{"train_examples": 61250, "arch": "uvit", "text_encoder_layers": 6, "text_encoder_activation": "gelu", "text_encoder_head_dim": 32, "text_encoder_parallel_block": false, "text_encoder_inner_norm": false, "norm_position": "pre", "mlp_ratio": 3, "qk_norm": false, "init": "torch_default", "residual_init": "none", "optimizer": "muon", "lr_schedule": "cosine"}
Rows from block 2 of the text encoder of a small text-conditioned image diffusion model, named by matrix and row number. Rows with one number belong to one neuron. Each number is 500 + 50 x the weight over its row's rms, rounded and kept within 0 to 999. All counts start at 0. Numbers have three digits each.
After each neuron's rows are labels from the 100 texts, of 14848, where the neuron reaches its highest value: "fires on" is the input token at the peak. Only what is clearly more common there than usual is listed. The data: simulated grey scan slices of phantoms with and without marks. In brackets: how many of the 100, against the usual share in percent.
# fc1: MLP up (text_encoder.blocks.2.mlp.fc1.weight, 512x128), inputs 0-127
# fc2: MLP down (text_encoder.blocks.2.mlp.fc2.weight, 128x512, transposed), outputs 0-127

fc1.440:478539432583510523474394519533448561542526460579457445418549355395510516479566467505484476570460557459429555508485523421518498500448560534511468531479572492569506576565471529460466517590522518469538507541511458492539471573393476427439486465537543460465477474450486441544516518567552522461413536434557467497475501538520540573483505409497690491446475495505464505509505415481479536522567
fc2.440:508486562455496472481601485459565441415494557464521571562478645596534502453442497481507514472525451532514437493527439555465469443531412471464504449550482519520491444447489482552524508409477482586476525513437556506465476456550560548578496556457468547531497506485510539451450501405465494540591502578433536486501520430495465434494569576513303482546529550490521533499541579496548431479399
fires on: "several" (100 vs 1.7)

fc1.5:430495518533501456482578507421519550495454491472539546497601498459309448618452533512554481508570542439520497487417492555554524485487416534483518469522538466498496500505531490449456435530483489498561451503492461457489486529503529452478531533522478531504559428501483509365397486531566493568420483492591566554495469574493511506441409474524543620508478344423507479483539497405536512484479
fc2.5:567509475471497558517430464554473461492557504486471446503406504547659509378550482498478490508451494551496477504592485443455478503524563482452504527475454505492485535489458482559528618443495511518446585482463579514504508488470476515536473426476519499484439565520499477613603498469466509453562536492391395441493543415529501473539613519529443381490516636585489510514441524570492452543510
fires on: "bright" (100 vs 1.6)

fc1.123:442481497485502538463380461501505457560442490551562533474432480472492572503494504515560437534502528549424433545429503522523549446483483538505455470570577514522513538462525439559472510426454478550449538475497632509624468581564480538569518427459458502522462475557371498454399504468485470507514566537499498516546489489528534514466443536468613545524553462514675541571511414521501552470578
fc2.123:552512482483510460476592540487517531465524515452449473547613514493535377471494521478436583459475513442584598429550498476463444571495515471497548521462424479493517454523528547468536476565551492448565475483495414477388519419432547440450477593551558500485559521468623544582570513544524568469510477471506484499430500498488478467510545500538385469498469507478337482442477597440485453545453
fires on: "limb" (100 vs 2.4)

fc1.207:508489496494545507485467416471505517490547574444463418365500467405482484443478632578472494495534475635494534365470500508475460498499500439507482512411525500537449538511532499458565499485539524527555558511526530515454474580515467551499476476506373574479477525380450500496583489557440472468469452493425480508476526493448515525504513548532528511432559523543552527554426474501493329445597
fc2.207:501524505566430520514533554479469501515436439571539566642535518588522523564515330398517527487485499365496479609525477526505503497482512528489521462606482485499525480513484507527412483498440504474454484502485448477520522427458547479508505521505586396496518485591553492491439521448591528524542589483543543463494445530546515443505466451507453514512498507463419442486562529463501651543396
fires on: "half" (100 vs 8.1)

fc1.419:441479450552499478454469457529558458464363577515464552493562590487465527475455497513410496369698486510526454505444480556558411488466447520467478493430467486514428531476520587511470513534539495488524499565467470640559535454460483560507522462509495453462494526437445537531423535577431514496541502626442515497525576507500504560447509457500430514455505472537537572490576509529473445516470
fc2.419:551469439476544461501465569469493545571559459534610473537514406444537513565558521462543447575385521482427511582528549479415530579511605421468472562551449468487550459527549419514530464438472487510422496441540467348459469512520407502470421579534490581505572509469494455481574487471519502490448464439540479514436444452534551447485480537562514493485508585540456400541436490488521543501494
fires on: "bright" (52 vs 1.6); "ring" (48 vs 1.6)

fc1.410:424452483559474537379464443438468505491512537541477566470497477576594541468500487524487485461424517464561461531492521553489433496565517525496348507479534561555449414483453487524745516535539451569536499486529527508529476472481526511578521469438529588468540510505516495488553480465526462499501491469494469505504499485526540495489423486463523376499569466501579562497418566551508521373499
fc2.410:565546514443550459612561536600526476549465450463527412496518541451437459527486525486486488554556464515440561444516473471541549472448474480507589493536466441445577586533486498499256476470448527436470481507455453489470509547490516504418465517580470405484437531479511485475459510520472579501512523555508524506474471520464490522505552533503471584492412556509422430508566447443473481630488
fires on: "several" (100 vs 1.7)

fc1.474:459476501468437532395498542499582552574551554491481537539484506592552451445524285583436530599476403509536393476540440590472542447449497547475547563468514548479490438508497497477556570433464493548431503517519505479442464459501502552487524467477608584455516435476556482472475542497478489508364554526532524493516436501470482488436438501469560497492451461505497453473430502562493544523463
fc2.474:492546529518569468581490457477466493406484460488520422446511473393491535533498699440579464377532608524469635496460582424530449576531511496489494446532455445529546539451518487540432449572536490471562529488475496521526534533525518464514489547546444408551503538560422525565509417505535511446610442472499460549504527513524477543543570469487457520515551500448484514527524490430518451447524
fires on: "several" (100 vs 1.7)

fc1.274:540452581559495496593520511531474523493528474465477542510528638473496483429512489383551491557568443545397472581497475463495479530475562462492455507461446499499526460440444369526484474537453489477633516492488449495577445412486512545429525594572560490539493432506550393461566470488476519510554543459571452406513605465492503473474526547416494442545488487529522485475452563589474485428541
fc2.274:468517452450484507372451483426530480497464527514499462495469378571473503568481518565440527435441550466588588420496530519517506505530448518460563474558544502492477535525566638455509455459550496493383521496556513461383559564507487480554483444454489504475526531475480631574420530574534519503430431541447567592479424532512473554498471493582500541496539468415500497514536503409523535547440
fires on: "head" (100 vs 2.5)

fc1.420:611498464462528483467443524470519454545495482432522522575582441443527479413502521480415410495538459611504538447572460481484552571570467556502582565454529490530470412488565514512483463521479459419442462500511670474508560546453473460559525507554478453545455546501551508543403511558526600549517481525537536449509503481524600449483442510387513530494492407500461553452455592468481533518551
fc2.420:416512504520516536515567450542485520484512515503474473435460531485486540538524521550575548516488547351486464633443546507528413463371512400517415438568434549434536576559457548525524507492511550543596512476482377529473456474554494595450499506476521560473531473495443516448595496471528457499521517527490435578476496506508452523493471501594527460541563570511555399551588422548532488465461
fires on: "bone" (100 vs 1.6)

fc1.125:556460488522554564506469527516531534549488500472501477440472514496413497427492450562496513564565637436563563473467506448465532535550480498515548474540461464456539476506432511581528500480495506553436440422554617571490484431407548543533463518431434528541398488552615491404426419518455436462506438538504581506459563478466447484573488582450437444522495503591444475414499508411522545483488
fc2.125:437529447438452441507547466506465433477498515523458515584589421500558496588496567421532481456433429536468448491501510530599483481478497510488475563423526524521434474485512512405469482488486482415527534551465416408458565591564497428495507482550581433471605495504447499601461525482521533484548546478534451476566451563538534552418532415539540482479560527392591515584494561606513510484541
fires on: "limb" (100 vs 2.4)

fc1.338:494480474575434522488569526479545496598425403624428521554440518473375406496453473528487590546502535519478546410518472545529503455468483410489452502504482454548554474505425466509563471460577476520526491527510457478541499573464413551506509504481415460423534512584467515470506527497446465532339460477460574514563518436503501442557457503552446480596533534377468515494503579519544508471493
fc2.338:482559527430557517480480513480495495392557591387616469428606502483617570481495498494462431480483500487508453575478527442506465531543488558500509509504526525488485545490592508476447546559400500529466517476493588522491472369530544451527524504506575591547478463454550509536467461415558531482603448500583399513478463567455527538436532554456615540435471471567499461550501462446489494499456
fires on: "spot" (100 vs 3.2)

fc1.402:468524444476538531523478487406530500515447501455462510578525451513507471569437446442451517484503484453462489459546524477499537509475517555490510510465564526575529526504427521574422461464559518426526459420461482390474492598502423465431468543508446443546425578509430496532415578361513478563396479514467598461507478503455424414526521502464591443498389466535472637472530446476529458456532
fc2.402:519502533509467497423593569611466514467588485539554500402507519492463489470504542529534432558489548489508510560478440517516478469486500443521438504560464521422496486528516458457574505507469469496517508598531547573489496407492558511625568418462545461514541440460583512491543460627514533479565513492452421583474556449537596507491457496590469520542667504542513403575489597503489508512500
fires on: "several" (100 vs 1.7)

fc1.242:505516510502570458556475507462437455510508500484492555492562501593468497688550489607430514490566519496584530553502512542461523489633529501491492488531486474471456517486487482545407558554517439576484490500518614467571426632461501476435537421532522484507431513426501481443546469406583503491489483510558459521460548475498532489508600543454500459637493549500508515417450519427490533526542
fc2.242:496448473494488553410512490548559494510490498486498428500428498426513521305499526380565495493436476525409501441514473482567486540381464482479529507463515510548541487501490527436559451485505616424538513507498403527478561360520508570536467606445489539504567452544532494538482517593426524533498550501488527470535441560515472548449424431500480550385520479496486501563489490588492464500473
fires on: "crack" (100 vs 1.6)

fc1.143:529528456489446479501522488467550597462474486516523489465513525440563540515416528456491399530508464471427559596559534439514506507522427503517537615521459547463522476499610528529491421439457488515481626545497531452432553532457457562440485491469516564546583545680549471493510481479493537492461449482464512458541536516431473514481462577361476556480550478601407525496524561460455491571547
fc2.143:478524539446574614503559478546477448527514472502513572516478468550405498457507516521529552472545562459548375484493462558485505575462546508474519412478443435555480453469405505544470581541576441442475445462482457554582441438581549429546506477518522514497470537436484610528467575511536522499453481497545521555535473465589512517524510468607504475508412473359540480418484434601559520493439
fires on: "in" (100 vs 9.6)

fc1.217:528487429492545646420504529543425616496432530445422520439541420456489487593439537461460499422511514517467484526534582572480543511491552489485527493505494484456492531552520503612516556411584531548602496535524506510479508575536508598457501460464488483577474490492489456445507502418390473531524497437476527430452430516432549483390422504458476588522435472514390438524517511508526447489524
fc2.217:493465594546446355620500491437560424485515494537547459549459614518514547404576425503512498603479472461552535469454401466534503490471446539484525479530531464549531455477476505373478437569425493487429527475461500442539495441462465406548453547556496482431529495506507529521439505549587517438490511496525529555543597565547428492592531458574534443469569544508556532473452510473487541505492
fires on: "," (100 vs 9.7)

fc1.172:527459491439584608492483530470457471547549424364505477496553579497518468478453443547538540482524511512541454523545504458542404526437458505508543457472434509498451483483377495414611509626487511507498483564485519483499508513504527511431487486582424422488550482523550522457472512436513414468532429527469483513506548481454417519629410497537499394459446481441544523594547523528550521614520
fc2.172:477539528532435402503529459535535510481466573602461530520413421510470519513565558438475474518474482501465585467472501518446573500550552502488485567521537489523568502499626498560396503360493502496528505440528509532500510474496448526569522533431590570504461531467448456563556499584517565537474539449513493472520455490543595494369567498467485581561548515562458496389465471453422461388464
fires on: "crack" (100 vs 1.6)

fc1.375:586533473533560423481494479501461541481502517412491513420473502631524462568443420459575467606405411500489549525487442502494465534517434471494381562545484491513490468561441453445474512419495445555408434485479412455492485466452543600361499477528506443451479457482511426456448505528553485444456463555515455448510574463517486460485448488449437468593545503547540509505558510486499399557503
fc2.375:438472560430494536525493553498536486531477502557548425511505488367505521433512548506422540438562575521499463494495554498457529478490563488479629418437486491478567464424541538540554502563546545489584575548494595525505468532592483372580474485492512564534567594546495580530552506523428537496498528487472472576505356499516516529477549547513551489435436484469451446439397493488497577455490
fires on: "spot" (100 vs 3.2)

fc1.238:540476560448497504482457474461547364461460413414589539489541506523497498388506544479500471548535521521576553494477472590518478489429536475509429556507509478459544524496525505498429503376459527562542428523581593461448535534553564466537514498572489469371516490492505594543562500484472454393530474498479462450503502546488507441548456513510524487505560489487555467421530513680578567444512
fc2.238:477518438541505480481542535510461619589539629539400468511499450466525433617504479518508517439438456489424459561540549424490521493531469518491535455501459503529482478500493476513536521563540490439428603456413418543537468504456418524468480513455491504622515521501529379471466484518539573587499520543538529529524458475516491558488537528475499507520423506503436536578476529313418439546484
fires on: "limb" (100 vs 2.4)

fc1.27:486585513608460642534482404596502535509521491479510503409498507510545543399494524519488528433477523521519506486448475497542511319393440456497555491517442400472530598472548460467494504457470572448569525463512465406467492495559436481481472573513551454502476518498504548527551533531530473518626545439394514515555458487522470525488432544475484540507441438474497459513505572521414573512483
fc2.27:508438516389515363447521600396483491508442554530489482599520498485473463603502464476543473582518463486492489503535537531430515671568543548491454519465562578495472416546459544530488503524513439538443508532473511618515494517438579505534516451483426515474531446529516446463469475484462526454392484547618506479472528570517537449539559446549488481485540562547476540532513450491600441483540
fires on: "," (100 vs 9.7)

fc1.92:492484513483520572487550481468523527503414499492519445448608482583472536510451508366481483584512568549376445588509454525527537602508470512494484429566589440603489572528564544548567501512542509495446533569523557447470590544553522578517488561533422473574439480529496529508514458514560426623499487464510475458523533457564409529435523527485526531582516556529515487420479430516499576527510
fc2.92:506520503516466440493424534492468488517586531534518522517460531434526433553498511627511450421465403461630545431507528448458469377502497487486503547440393528403547441508462427451433532495473476530549476432455469571512424498405481408471488468464559520446546524486541503476466555476476598352505521541510517529485486523477574487583482505506448454420443446488487507584529527450542413482495
fires on: "limb" (100 vs 2.4)

fc1.328:606538433566502532511530504483561487560522470498467482518527348447538506517449520487448506501488597481420507553458518487503509476453535564508513458586488468473400472484512488533494505557531543493589474485524494435482447442490534572456405476581461568516407500423519488477490445493466487469456434462542486485604558599453647533489457521546413437522441447466609488589537467511611524474487
fc2.328:376515549444455487528514498536454482379454492487532496456462654526484541455553485455590513481570416521628527467539533495471501520590452499492543512478454493496552484557502528473540564466463497521451484458489536543532544538495496429557578508469514424470586429551461511531520542485514499495543524486456531496517526454485399511519535433503565576527568514568319505428490573492379485549460
fires on: "several" (100 vs 1.7)

fc1.109:601483530471505457526529437521552494445503494443431565546445606461554436527493500523473420531502550541475581526467549534468458513494506525499496430516458436475478556477497509547459629477464511584481387528460471505593405487474509580491481476502505516496508514499518496369468454465382468362439536567562599590543436477515528487531413530514487528535465534513498475577404569469571547505470
fc2.109:394463471491496539468461557500471500564471513535601443452537384530436572467531532465489560482490447473550452502537453471517536498468513451493497590503524562522503482486531518500536379507536510458514614482527533513396607503544522403516496527503489484505508503519475499640509563573606512609564481427455412417436559523479480517427599484471537495440556458466506537417587482546441466489502
fires on: "crack" (100 vs 1.6)

fc1.157:496561557541436483671439494483469487433495498550566548587583487509536562479535469598461492477533485571485594557519504493533542493504530494504535560387487550456428519499503441531469448373447552483564513532443422615499550443525513540517474542539514511441513431496489504509504458490478595567446550414482484640594505469497559543507529496403505412492567508455468486554508500487526477478494
fc2.157:501430445461552521328561527532519545575527499473416471450422506501472463509504497426508502519429510450515417418460527509486450495489493505465493430656497427507563500481473566470538597593570466525402481461572578379509492566456486461465535412504486457551491556484486513517504507518499432447552477582527518381395486538518450471508495497594491587474468489494533545484501482535525491525528
fires on: "bone" (100 vs 1.6)

fc1.368:468511539615486511461548461477491503460543442515503526460525469422652460427524402417545429549545460463534438490500541418445551446422451509495445512497539590556459554511406509454484478425455558584595474382505485404413464463535433496606561511502497580430494490486542470533492449476520449469503559595453529502503476476514441503453516524491502476429499498404456480532539574536524498483503
fc2.368:522468443373536515599464548506528507563457553477485509527455508506404574567487618578482570470417526564502542455493480619567465544570551505493533531517488451473505446499557478573534497542539428503406537555484518558606563565482546454407392508500539422590530520565484515473522539504493613546464436437568470488569526520502583511522474484490551557542519505567527481489439444490487495539517
fires on: "crack" (100 vs 1.6)

fc1.51:413525519470521493497540480506467546451485551538500470485472516476421475566457468502475453449503458464461384465607475452488421533522500533476531466446491479444648492521504499475494496536665403440483549518438540437457515541414511563530498522431479481573529482481546513478341437508546461522438436406465495591536479442500490507514578506562477542563515498437634481501477541563450483481462
fc2.51:602455484532475503520467529505535449514505440469480538507500511523538555456529505498517537547523569532552639500394520543528560486498513472491501528593488514554376506476501523521530516481348555541519435488548450549553496476560498398468456486602484515439473521522445495510634593499459529485551577568541487385451515545500495493500437465450498458427483528572351530482524436434541527552543
fires on: "," (100 vs 9.7)

fc1.279:548479527513520490556499476533475499549443375520432473497485628477471508511528456530474472480426533515551410506494517440482482489390561419515531466433384445485556437551510516554503481448465448428463485479501517420497541415547496537549432404475478540458499542550472484472471505497479502357528450467455497493497585417503533489490369492488587512531472484452465562508456611494538382599516
fc2.279:504541475403526529437491549472566505457553616469585480491469340504526502445479530469506565503545488446476647453491511596498498472587481568493465528595631523513454570421511505474452516589468492548514458538495538552480429569469503451472546571488502488549534469489537528533502515484506498631487567483520512489509452585459490496475587507497466501492562487530557454519542375475452584439494
fires on: "in" (100 vs 9.6)

fc1.401:536530445558410472485607560567446525471462347447503518533589537507499551491489552443469565564553518572446577435528509462538525501465493423487508543557497496550491532468634497503532528525550489475490446478497504501511492506531483461459497592465543518516546449526532424571605445577445466435453528491594534389402523504523464510499516487553404459469466438579518558490481484576503619538505
fc2.401:449451592490570523488434500514611463501496573482437545443428435513499530509482422548511432437500460428516501538483521513501510569509491528772484523494475444510502464488422525467453501441476496544476489522505600478493529485407501513522458492542543485474519535493492532410384519491570463505483478529425450628536501469522491458510420528453541453521480431472576483531477496511541428437484
fires on: "left" (100 vs 4.1)

fc1.14:398484506497573562518560507518474438555588470529521444533482475513503492451543459523503536591457559400514447526387555502524511507459357526477470495548547496509510574419493525572477456561539537517543555464450525508412570526514473375511509452629527577560497500438478486442482407456439512397541533641499528470510529521464451504478415504468525476450479498490510481561431412489522467519456
fc2.14:523518493504457462479454503488533540468430514517463566465490507480504500534476540479499467426521466594483550453573435478449525496555645496510535534440462527509516431580504516440533531492483455530441487514555506460589429483476547632519520548371467434372495455585499462604544601517555512606454475367491455515484464446530571497487578490520448493570513519534482506436561591536479545476545
fires on: "bright" (100 vs 1.6)

fc1.240:492528422553567509531500403487380485543586495603469522546462445491509497500420523480480493488603513536444465484510525494433380562488533512505452497464450465628504443603482450499515546594480513464502494595445417520422461413473517390579408457491422532576547480531482462467513596489495496530492450498493451583478478511396464555491475399469527528519500466539478491552528517561509545473507
fc2.240:500502603461395513488548568522601518455433501441487466462504539492498545476569468495557544496373501477543518511536422515552586459476510504471548485551547530408486571375531533485478498376499486568467542411535614476570536585518458580442553535505567501440473511473513500521473433495514491489486592533488542430504525485605561474506551565591450473500541548466527511475535523413525418556454
fires on: "bone" (100 vs 1.6)

fc1.135:512466567427498568547482474556470452586432461545412508481472476491491413495491722456542451479499426457535545530455439426509442565477486525503477424571484510581443543464508502535462563484389478551430577512575493488420384511579447522520451488417501499478549591454461446478520529492516554452486491506540445473451448490498467488491485443502481502498484535406511554448479567450499452474446
fc2.135:477528425554503425447538545435510562421566527443589507499543473466466586520507285552462524537472548522459433525531509546467539455452513442519508539430510531433566425507499455450561430524596505471594462517429515520588609470479582456471523524523502477570471426594555555530477425489491477565498524488452527495541554511494551474524500586514546508471537468559461458555510457560503524529558
fires on: "several" (100 vs 1.7)

fc1.249:388513530515559453520484530592551451542513484498480511481471530501456534498650480542426481517652515530543573445465503506436459500499520480507543536522502511492550553540419490541392419483639452570500507433457490464492511627495534497504455433533576560452525524431586490553545525471466428456553574583534507511543517529513581565435603469547500507492550548459555513455507482563492445497496
fc2.249:612446472482487517426497448420465563408491519492540491528529480490535487473371549481585560474379492476448421530508528487569558497578494536488478506439510504502450429503564517500609558517363510418532484525545511508520491362521492463506540588511406400511518455546455519450518446547544554498473457398482481512449430473466440456548426497432497526500450464538433489545479498483524595484479
fires on: "bright" (100 vs 1.6)

fc1.97:457461476497541339575555480470480527470448574541499568518449561437513506492532474477465553451501470517488531451524533507478501450494429495467606442512636484582467470498494441478447586518493489546478465505501545483513519550444528484472528540509465502464497476529522544560479585388386498562548450500440556524380446562527425594480504522519523562548557437536547531533394513570496370561476
fc2.97:512548478505514670434413522532505491494551418468563428475546420540461468473516502459546515476526516482576433520492493504534518505578521531493429510479356501421451489475474484531528467488460489474483512517472474524486495481494502595573499429492489504528486508475446452536510405561554458370472535497583419503637520515522560410541529506479491449464392538515410482484568496379473584514559
fires on: "," (100 vs 9.7)

fc1.435:359461481616532466563519430561589525533457541673521458554598540410533528511506473526532543447468468556540550521472490530495491488552535461499440471543555578461561475592477518569486477496558523466504512488538510495473546513522593517450556490445551499470520500426547473548394490458463489560486493450492531522489527534453548436480530512466504352473531408589451445496493413487495515494410
fc2.435:644548516406488500474487567388405490453550473358441532468403483562495478473491535473439512565534540457472440467514497449518471545467489512450593528471445414530436509423526483438507565525448483537483519480467497505518465524471367503535418480523451496480488499570444488444579480519541543459526507537494486473478501510521484572529495482548483632513504597418531587515472574470523496525628
fires on: "half" (100 vs 8.1)

fc1.31:457537543554463449498548498543501485513555446583376503468524469503433493499497463467448498504549531521523554445593457544579470604507442366477505493505525523524475572575460525536568452523500531561473417553454416502503413479484500507424569557539490492586451481547416369579422532465581432501474509485384527513522459424478539474535457529583522470449454481610501491534525447456478507491554
fc2.31:541454438472548516530438519448497555499415559448608500537492522507543498473473568540549493484458528525473466589388578454445500390507561594485493510502486522490541446432518451461455558468511491472509549449544550521463598493475508519560417435481473468415573535440556608439582488542416599483531458509641476492482571577516464564472536482449475533539564521408521511482465586535525503523463
fires on: "several" (100 vs 1.7)

fc1.194:511550470488449498476625589592517567521477450464487451552575518642442508463496543468467544564517459585526566513402440446544495535484559437503524616527509459565535524461574491578457551551508560516509457527451515519424581495473476541434546497485556499464582505440495470459554418496498493429431486455532497450515578486491456502479589507566378518514522383543482506496530484560504507580551
fc2.194:481488577501605523540402498463546437451535527483462542434419375377548510507495434525562490403519481375410471479565593513474538514522426494605493477504470495477459455490428534475518488463510467528465473522486558475568455541420482430542441532554506475467467504571511499506426504545530460490452497508415529548430465473526486478516365553445560401509421511460558532479459534508507496413454
fires on: "left" (100 vs 4.1)

fc1.329:475499492443458493555605516537534509476418451531500442478473494397419637574472507546441471532524570433522471536477505496465570535498508574486467557512459552539467549534486508699461477540466553489524473533521521551584493521404426491487447537379508467589478558547474500492440506425564474542441485468478580570508546574476523567487588498500503570454471534549489569582521472500480478460507
fc2.329:451481473545546526414472479505454471550586479523485551527494488594568391438493498422506515516524416529508514511488510549499425418505494491461488531430578417489509471511499518322462561477612460459474459450499482541413528455616535551492570463604491486377483486482503482477552522588409509487529545484551465480446462419563502435527421512497471490502546444468548490428435539481501550519569
fires on: "spot" (100 vs 3.2)

fc1.153:496443503522540491409483494604556503489454539529516454514326594423499528535513544521609506459473504550474501556581479450633510433442417588510478499474548403501500535524469520548563456512563466533527505545472492465486435494489459487442523496546464455508487505538522487498473531442521474514547414617492471490537473425433509577487455420396451403452527558544542485509515461490410549565557
fc2.153:505527506461447528602486498423440485510508465489479546507658463638478472509531488484408483523524493469526514456428504501318510581588550404480528486518466615514518471539536471462468533482423500472479485439524489542552579477508543504571453505452500516446522472511460520501477515557513525495426588391514511517468482563563519429516555593583502582518434464477469506477477520498564465447403
fires on: "slice" (100 vs 9.7)

fc1.325:506494556580442447426460492529502535449476494420473550414554486471555541496395523482534536560518532520494455384474438548553578555453509451487551527531466535440507468538520533638491526453531375440466404496543494533465493440443534536506495571495574507419514481454454479561493523493561502504606488505518494467509583534511613466502481468502531471470532458345421489558550461545445415513431
fc2.325:448494470415527545564588526505480511533502500499510461585445522538448472476618492525419472468443478445440582568505571454483388465499541542489483432508532435540532512463472469377472529536460619555531582488447488457489488537562497501467541406496387481594496529545515501470487422498455475529413520485474497477459448462473411491516543479551492544492534533651589540492440560461555558475569
fires on: "spot" (100 vs 3.2)

fc1.318:523532507496520501449476445506502531496472459534511550447526446369453525533470504402458437525532413518494520531522477552536584441590496439515510555563560489509477577435587407503491477502535467495565468491534494453485487580529445592507435378529525569490413486483536573508543446455507580430498496516475467547513489555545522563548403581422462506560477435525480524588604521437623513558565
fc2.318:500531528480462581518530537477508464533562539460456498552438588610523523493512455591520565465466567483486468471479553460452473584369521517492445475508436522502548436570420572498463516527482486532422525491469497539513529445474548447462564620455500404591584557492436512486472568562495421553471507446504511444481479478438498479453550428579577534451493564437445450478384455547406512469441
fires on: "in" (100 vs 9.6)

fc1.345:516479502450543475549559479513501523468498445451481363501496504524322543543456434508525464438520536375506515476476513451496478451504484436485501457507498495560547541487511477451514519580474563534485474512568430502407414532427512530529452558450549545499543652498522522537542531429541543532475592582589503473474442394510535569538491429424541432530428530459433469537508518524591496533550
fc2.345:485534558534478538453468491477498481539535540556468617429510531499622479479540610434497505535447472618558522560550424484519489595511481595537486556530531550455494438507466527539492525412526512509497556520452504462552614528574498443516554451514439479536428309485429412485500434529500478500511456456513476547523560572448491455492494541575531525490556470471548536449506530477405477504412
fires on: "crack" (100 vs 1.6)

fc1.191:441525562498529495420533508488549456422442497536577427509458616531535416534529464437514656544481526567481493492559481561439516493538520507520521448443502412595467553503547532361507510502510441524511460542461569615489538522529492447502375486488514466538507550523558501452516462449457488484449502429476577396499521480483517464539584589517515417550492524462546478485418451418467549450536
fc2.191:575476474488504535560515485549521514583575492489434602489510397496493611501471491566463315456471466454479561506442553388553497560488463445447472533507535608434553527470486456594513527481502559501504475501526442408528490480477477499470625576535503479454499468441459482498492488509536470510580471539505427586563498553513469498480407407496499592437526492520450544520548520566528496585496
fires on: "head" (100 vs 2.5)

fc1.211:533402495550624560520418440471504492507499589480576500499489531511473452545504574483536487569531490448407510528600469508467608484535424532472491562467636465509496433597542500526428561557532474469562447427505491542502537479497541445558479524511529480436431495572609491517595564503491570520547435445576548463510506531450554562493523510531588458526472546530475547504369489464528519534548
fc2.211:447532472496477493498578456505557511508529412467423484475596522485434546466512518510465527449477529578521489513477465537530439500432520435137534448486471534545545506448514534418485526476491471491495601536510538483494473529428489528427540501436501481532556491460448508493469468468516462478456517504497453517479458506492422485437539448464469494476491454467535496513578518496475465482501
fires on: "head" (100 vs 2.5)

fc1.493:526471558525467494492473422503496514498542492540481596452513475566396559459467474534493544546623535545492483584459572508575452539483587354522478615552482537490466595597550464522528492482418501500489528420492616484463497516501518496468574503512481464485454481510536445512442491507475455488417472368407436455559573571443499531507620484491479492524577512463483494463477475545571511569486
fc2.493:484537461484546523480537592437491497527456525474469405506547517453626417506511502529490435441400462443502562421545408455427537427505443611451533441482518423552528441435509485498460490529588481503483447551520366520518496453481449444512450473479515491475518494521473509497582499488522560490560559628539546584465451404599495456493426556560528449530436492538544533516498504456419479435528
fires on: "half" (100 vs 8.1)

fc1.215:495550533544607519521552541577609487545507539520569540416492552474471490545518452437492448452581472434466452546482618525508461501499475513514521534519550497515413545516566450408531575454503393458530484475612551546487530475574597505495441507480482509497449604547604476583505473488466479363508548475500486513499462642497500453513532443506445481521457524561435458557554535541524548527542
fc2.215:497464464427414505433452444397437516481475490456481429594449455532539542466466479523466592545478528569551569424526410516447534495501481475516430520500399513450541483524448565587469408541459566581464498507424510442509401507440423471516559447502479522496566422445460547441478539526550495618472497508472548504554560376503509541511505504460572501518569456439533514429479436415475477508437
fires on: "right" (100 vs 4)

fc1.236:562518341436535430444463489555508514471479518566531592483529524499465504465483528411462434485467555501495537447535457543533498482475472420484456492440616565575505538513501599522485526476584464507388503535483446494479490489494520512483501559460392460609502489594506529536543471435501496604463587534546447531437526604496570483622462523495466568513505507534480581537394499470486516513570
fc2.236:422483631571468587558539524443503478514526494479448389471448510521517514535528480533573552511549435521513467580463552467500530550555516579504525515559390420444518487478484392464521484532388507494596517476487539534547518491498536513486482423532591529414492519430467496443435547558504497402552437419452544505556464395471443487394512477471521408464473506472516417445578485527502518469441
fires on: "half" (100 vs 8.1)